python train.py --model="encoder-decoder audio transcriber" --input="log_mel" --encoder_rnn_layers=6 --decoder_norm_position="pre" --decoder_mlp_ratio=3 --decoder_tie_embeddings=false --beta2=0.99 --batch_size=64 --epochs=5.4
Rows from block 4 of the text decoder, named by matrix and row number. Each number is 500 + 50 x the weight over its row's rms, rounded and kept within 0 to 999. All counts start at 0. Numbers have three digits each. After the name is the row's rms in percent of the matrix's.
# k: cross-attention key (decoder.blocks.4.cross_attn.k.weight, 64x256), inputs 172-255
k.0 106:568481535578524465526524537456535513646480486366518527455482412581542452371438573569385520488453410586476443527465513614607542514466526436460488570596521553481404549448481444477436528543443525466447523513513481467521456466582476494497489504464536572546
k.1 091:323468520434457442551481510567447528419515513613477570537588499459455492610468561513422535504513394426540558467569496425479480473582515486525520496297462480518548520584452521543546464419533479493447475398527541476356477503441541537510504560565540377495
k.2 106:325507482374440498561425481604428444328495536586479464529565552422474545630537480464530525517508567375517554500494451447409469405521484578533547425396475463554614453562507576476555451459514505518522496446560531548412512528469536516517482583502495414474
k.3 097:560550546419556549398498554467501453557610567523506570545506609508577591394512402396551494520494503616564552480450505513565479520506506499542524523509486514480498530647495370541496471507537570418511415487393519485432580457510508402562528451589500525472
k.4 082:502499460440366622431467444475485562588465558415497491515437488523528633485497479505521497482518561438483511539431500381409524526582453476491422483557515483557557429455577621554457461522455492554574507469499592520521509491441594456511495416506610448503
k.5 097:386476484572488494656511493538474530466459487554514403462482454490555445631530511619325508513553497433413408477538444499428508442468422546483457466437482506560479492439557558464542546456525419542478514451623420450492336553502433533438413573487426564434
k.6 097:365482501512532392581485502540478510364480503683506495582582446417434484559513469497461514545476437408513571439564509480496507492500510532509577476372497464483572475526383487538550566426543506501429461451495473530405489507502476577502483599471385390482
k.7 088:457436537532516572492467459448528479612551466367461576452461528589589484512445624591410487528484516527431368411405515483431520528517500481568436499478448542513485470546547454498501387480463463462495433488476472473453400440526455446547488517529564512507
k.8 091:485527551552500403432508529516515480319543438652556552561564542451488523473536431426509429451464488448578536456532550517518456586532518484554569498462496499462525485501470568545545491489539517450484455517444576526478612465468496467461500499452425506474
k.9 120:406557530430428467493436514593449483360450474624516491564567488441430542563489491422599527473557565370508560467503517426436529449503496567566517449405507494515628456494480560488571488417514508498525485461485591579428582465416548535504508564516483399483
k.10 104:445541455451545409518468537526495454406548524686525505599541490382511481498532432429466519553496415479552560573567473505505471453506485595564658561362552554453591534566437478572559526524500547586425437518436470434467543503525529521452512477534396465477
k.11 093:601519545631437567471560491472561561523426490338518501350522440553455480456472577545485502421501564469437421454434542515527624542485522401475463449734493498519458480344501523450464525498435446468521570534532510566583476499547496485464511521438527548537
k.12 102:624525546537546521383532499482508448616481558439498655535520509513500528357534522392539504417462451621543506579474592562600504457497536516501457542589524569446479563498559430477424466545466522421515498529442495494514618463562524463490514427489556586537
k.13 103:315479467450460499641451536534477474411477560628534435571487443404476439655465455519453546515520437418453495536541487468459456452525479548558527528345471499494570486483459585473569503443480452518419464433589436438436404547479515565471447570515432430463
k.14 091:539528470490481521469497460480518528518426577345473491489583452486487455503342523458602537480420459637576550592489482535535548412500573431424460579525525530404496554466465407525442433406430514519468505422497507512419566495497535504478520505430578478566
k.15 091:611552537505501468392461499485544434599567536386512514517501541533530489444566592451561501474445465593536529571499493604526498463510545477537479510551515510489435638563562447457385499505430523430501530464495459491513550428512531452590500437453600518579
k.16 115:596555531543454477448505459511537467556461482465432484473524500542439465474577507486471450470485564455499420475483549601569565511498488447512472439676492457541454521431565560425396466531431510481536617599560555555563519471515485475501530465477566530514
k.17 094:527464572585535515529519448444561554518439460457438554445538465559437356452410559582419464484461463576492415445441509587572528560454516434419465559551470459529399512407458392476458469518491475454447595449557447512478475494558437475523475558462548522504
k.18 090:658571487577502547430562551502510408538548436481492499502351537505539532424589402487522391471455513484522448547487536537530456570502458517529504452616537509520504457495612543507456555576444570450518478596476511518593549489470466499472528403506451607444
k.19 103:565562559569442504428503504519562480555461461380443482476520522550471455451562591461519439477448550473497457461434543537534541509539540426461451463607465451566487512447578520458459428520412528445582574536529532561533565462494456462482520570455525544533
k.20 113:382445530474577479569463500508493501372572505718497522609541505450509505560552399422434480497487468452488522416536503491465444533507438515617558526371473508583508472523459524536567496500590531478484426505460473450413478493477459485496398551513435472395
k.21 100:618480527639400507527527498465501598507455366407476386390439393561486441479404531585460456486484560440439432437431460496527548555535512392453426511705520473526452452351467575462462492456489383478482594519555548578593413513529447518444503533474522533465
k.22 110:552454466545534467566527503423553500599509515387525484510481416537491414466391551585502505579471382607459472533508474563560517493484549428399482567522501528439397610513460416498452498460485485476426500458553384482567461529584480527556523487473539530549
k.23 117:652473551556523510456522449445602504662481492291457507395481454597500433401493581562470466515479480604504484518482482562573537540481545457444478525674511501481400571465525414517377505551436490479491553500491489497540481500551458426549532455481583550579
k.24 113:603522510561492507499533486474517498665455497327470502429462467543481448414501600572430516501414494573461395561480497604591502515499550436456479501636482509527411549429551480474391518563405536495488520543508469478595501478550478431497458428451578580550
k.25 088:548523472469347523512541519504468538481375522401537409396475464536562508549541552568470581531530529495507459587515462486493528456422520524402459432536551465460543548358463462505479592559448485576531569488590475483566422600499460548485422513480548533513
k.26 084:376530552433467577494517539541388522481490526599549502496476539413501607564537501468466530453580609459470444499392539386403500482473438583610461491462457553559558480532552524473606494569545487477558467507480523471466485493539463485448424504543454534477
k.27 106:502544515532495386503500549541499493323419487659486508579626428407406440480491482406554508459462437495558515528558524523524532503521529488496581554389509409494546507471443529500554539479516553498479528521484534531512637465447497562449554564441446462509
k.28 096:570517580576472426501471534563552555426465407592467492520576475517406471510504474484544524446492590360497514434402532468452545533508537418517537444499487485559524363446540594488546468431519450452539556538535562608489559450405450522386604574449469476445
k.29 085:585565479587463461585510522518502500491435432427481465500472477493489471556568512553494463497512530404422467524512458580515558456498462463452516471577516438514448490361557628428413580515391515494511620571582489536631511588495453530439460423434491554480
k.30 097:379485514392559550518428524523441492410568547636470527597577586476418530590546442464469528490522540405522509435462502444508418505518476562666567490446453476575538421544525559501545473469566513491527527516483537517414530467494480499470456550535502449450
k.31 105:644552551506542495379489523472524408628556539364505581507460540561565524361549567443566488504423514566541535559506536572607505461564522480549502529552517490479444572545538434489420455536426586404536481503388508533544559466522556440523477415500586531548
k.32 098:471487511432447551495504488425461570463540465530462549553607480579486530522394517501478435509497611398575502404487542432506535541565504472517509491491472510617608447520453608579551553535518456502465518519539466500462564404421384525512488529592500446374
k.33 099:493489485507534520520524562561613473571499538500524464440322431418493540460510420547562456477460416512475440445523511546530524432583477488533456483567485500497428448422515553451373518476521461502487561550524434486630486631475519466591446436571419562625
k.34 086:580488506496557476547534405557437499505609425488593504480510517521493539518533656493480440504452562520311487558455460470521447523440447504460625482411540453566420481476485511485539505485493451485502438429505534466440413462479463479504546465470398482482
k.35 099:537466486553476556472484503588510468501468509465511472507412481438459409513461510480511547497547441598513497575513461467531478396415470575580520565564501501422462613491452396515490490416432446486462483491490516547536482539590610521459556466448524554591
k.36 101:492450527586499549531476480546550483562542483521578440500317480430484468522450445587513474448536489538476428435513437509473516524541510518574452482557400512445485484441488424450499584452524559476552455505535483526639475591482582565495510443520498544585
k.37 099:517468506582459463557482405554501526541458424524544405427440537463451514553523575644436523473556585405376509547533463553492532501496539493490513379527491530490491382491533478389520537522449570531451455467601524527560421509450537546507500552452445474522
k.38 111:531549485510567494470538456409422515417516522491448580526704543633516540496477511408473509498458505460528528532410499470513484547422583480445536497438569482546538541559480609534501455535520448430547480458498534504333548388523455487464515527464565480329
k.39 107:551533504518487451515515409448431524439569498488437535502695568607485528535523595443467489511452575428465543510442487494495489562441501461450574525425580429583482440567547549513525457516488482462487503479480524493374517384510468439456495557492516460389
k.40 102:495542518455445512537536424384439548437478490528484478474696492584509562508436531485441475447499564399531485472390462414493535549494517456459527461458500519584570435424478594543459498537529475485451485489506521450379484368495435542488481513504516461336
k.41 110:496483489503467461459458588604596416618473516511503443494314527390511430485626423535517519490522482574458497462636543606547441466537532486558476470514471505493439548521525409482482483502469603501579458525531516585588528603492549518559467477512452574594
k.42 100:465512510482437543571561512426532551495470455577406509513539415531450496499410472571524497553570565378561492385471531511506638609479473438476454455513468494504600403470456595557524533478532460476456522513472523472500516415487481515520545509588519406501
k.43 096:484355489443455526480497557443489498538457485501450485593499523504459480551459448518489515579570591464616561459564562558565562541544556497479469539466514485479608413602441494530609519441524563519446512442494557550496562463474441577461459544507550438489
k.44 107:519525565578574549517452491531536474530481495492605435477280461434489462502540498562525515485492433559373406460524471518498530490518464517558480493552442503495478491440542425428502557405491523486546455512501510562602457573482600489519499453504445520613
k.45 107:487520494441463500524442483459455564455512473508423513506662523569523565521437536515461499460497588420497546422501493522523537565524536443471526520452476530568537430535547539505553527573521520521477508482488514408382483378453420516483451555537519450430
k.46 107:510506431455404519648553520528509441517414507447528499433427452467491489460528498521532398479510498449513478558555470513550516503521548520394552523597513496485470444403482559601424493520490399548325579537555453438622548579480487542495475447530470517601
k.47 098:555494524541531496480576534630650410604524512458523479465318547437487487437579521491516499514533490545419485589527465530535487529447475541525519541570524507407375566555491456464468492450443470488485460480491468527593466602578600467535561415446452541591
k.48 094:523552478453459463586559520441484504449513490493399537487673500597552544484475541470470457505425565386521534482463488495510503563473552449416527472528553508592504406481496663569494435518497461454453530520551526471443530406441413471513446530564525455378
k.49 101:445551466426460553529496488400424569450483536540424514522636462612501565499427454517493440467429501420514459440406500403475510505550482512455510485456509475589576445451472652545466519510543470477446572572518445473455495445442445526474447472590511414331
k.50 089:521418541519554564553575461498564568468552433496603486499439477518536561455457555535558528515549523545473420489395404451457526532432449526492508468473511436519454506392511496498519509502544434466443535536525389409510463532502520519495514458533462464457
k.51 122:530488505575523519473466528627566422560482509488573507506379501422479435523513508538544537503523430588481454539552490482486453450491490522536503502515472514369420600509468413462451499408453516542513470505512499628589516600561622488487513463457464555596
k.52 110:492480567479538486419426472460396534473508491490461533622670592538485476533513475411450565530445544476543575517498518492495468483465529501576506534398466476522574546572501480515562490525477573517596416461460561542360512392533446508413525561474566469344
k.53 106:426436486509378540619507497479484537564438486523515411460447433459465552544477450621451496480565531481483429457530456492486535506587537503490474390541472556516520417427539492437505562485484500539354567529570502489637485520436468596504434541559430521577
k.54 109:521541512496490469517562390403452510393494482506485553508693428577517561485454553459441506516440517419548533490449453433521556569460546504410511505517555464570548435470475643576456486522520402501480532495512531461385522429488451502480541523494585450381
k.55 085:411504509459446511404447641502464448483427507484404509588488570450503472552508481496464490558514521468570583461594539526547443484585575544501457535464480438509590507582499457470514568507502595522512535496529518572452512486482510500520484489528521462509
k.56 088:498456430443364486571486502416447561497374513528472486496585500526467495565447493541461483471517594449610544581562505468496489441521552541455527553442559532507542387493456535559536570468466583533403527496539552548458529430469402567429426509559541475490
k.57 116:506428459564518518493508559593531394564447530505576469412341480383502473529514432558524509481555455610450428516505456498507484429541502509508510499560420551445429566484489418455425543436467503507466505553533456554628500601529623553517494407443471595600
k.58 094:497427512524431503571566395487449585389459506486581490461577455541515540490415560487513534491547527501492526568364442382377617505440454476456517502460484548447546491426505502491500510449531426516380444430505499447499514517502563515479557489416471462443
k.59 086:536520541579490506514504391402422540428432432457527471458638464576451455511420529511494546519548583462535465526440425400482551530424538527461485467534494554435569504463507484509521531423530436526491491494519582580447469422641549589388544549393517481387
k.60 090:497488556439569593479523526500466554469542578543448581523442472560591517471484393453598495526479467550512534373426482478506572472500453497527485493502486455516527558428468585521527477460569463454584479560434452481475496508467500470567547472605452483446
k.61 084:479467518575534502498445478496460471523424480479547449474516503451403463567495504529460570443560548559522451518500490427485426416483504598575504471416529533509530517491508406463519531421506598542563466468542567604473488484478511559418491553428511522483
k.62 101:549603533514572414370474501528480443442531488443528490519598571521493499550545503415524564494413458483491555521509587551488465442422525505526528546421506547487458610552511486489513432509465541447660412453494574565404507464524514461502489511376550491485
k.63 094:457512508463434501583507517449471524518543470573437482459582493566467522496466449552497434487500622412520506389506535487545509595557566471504483433511478490577461444488510557527532432579477483476504564574502502452464460366411397550545483533563482443419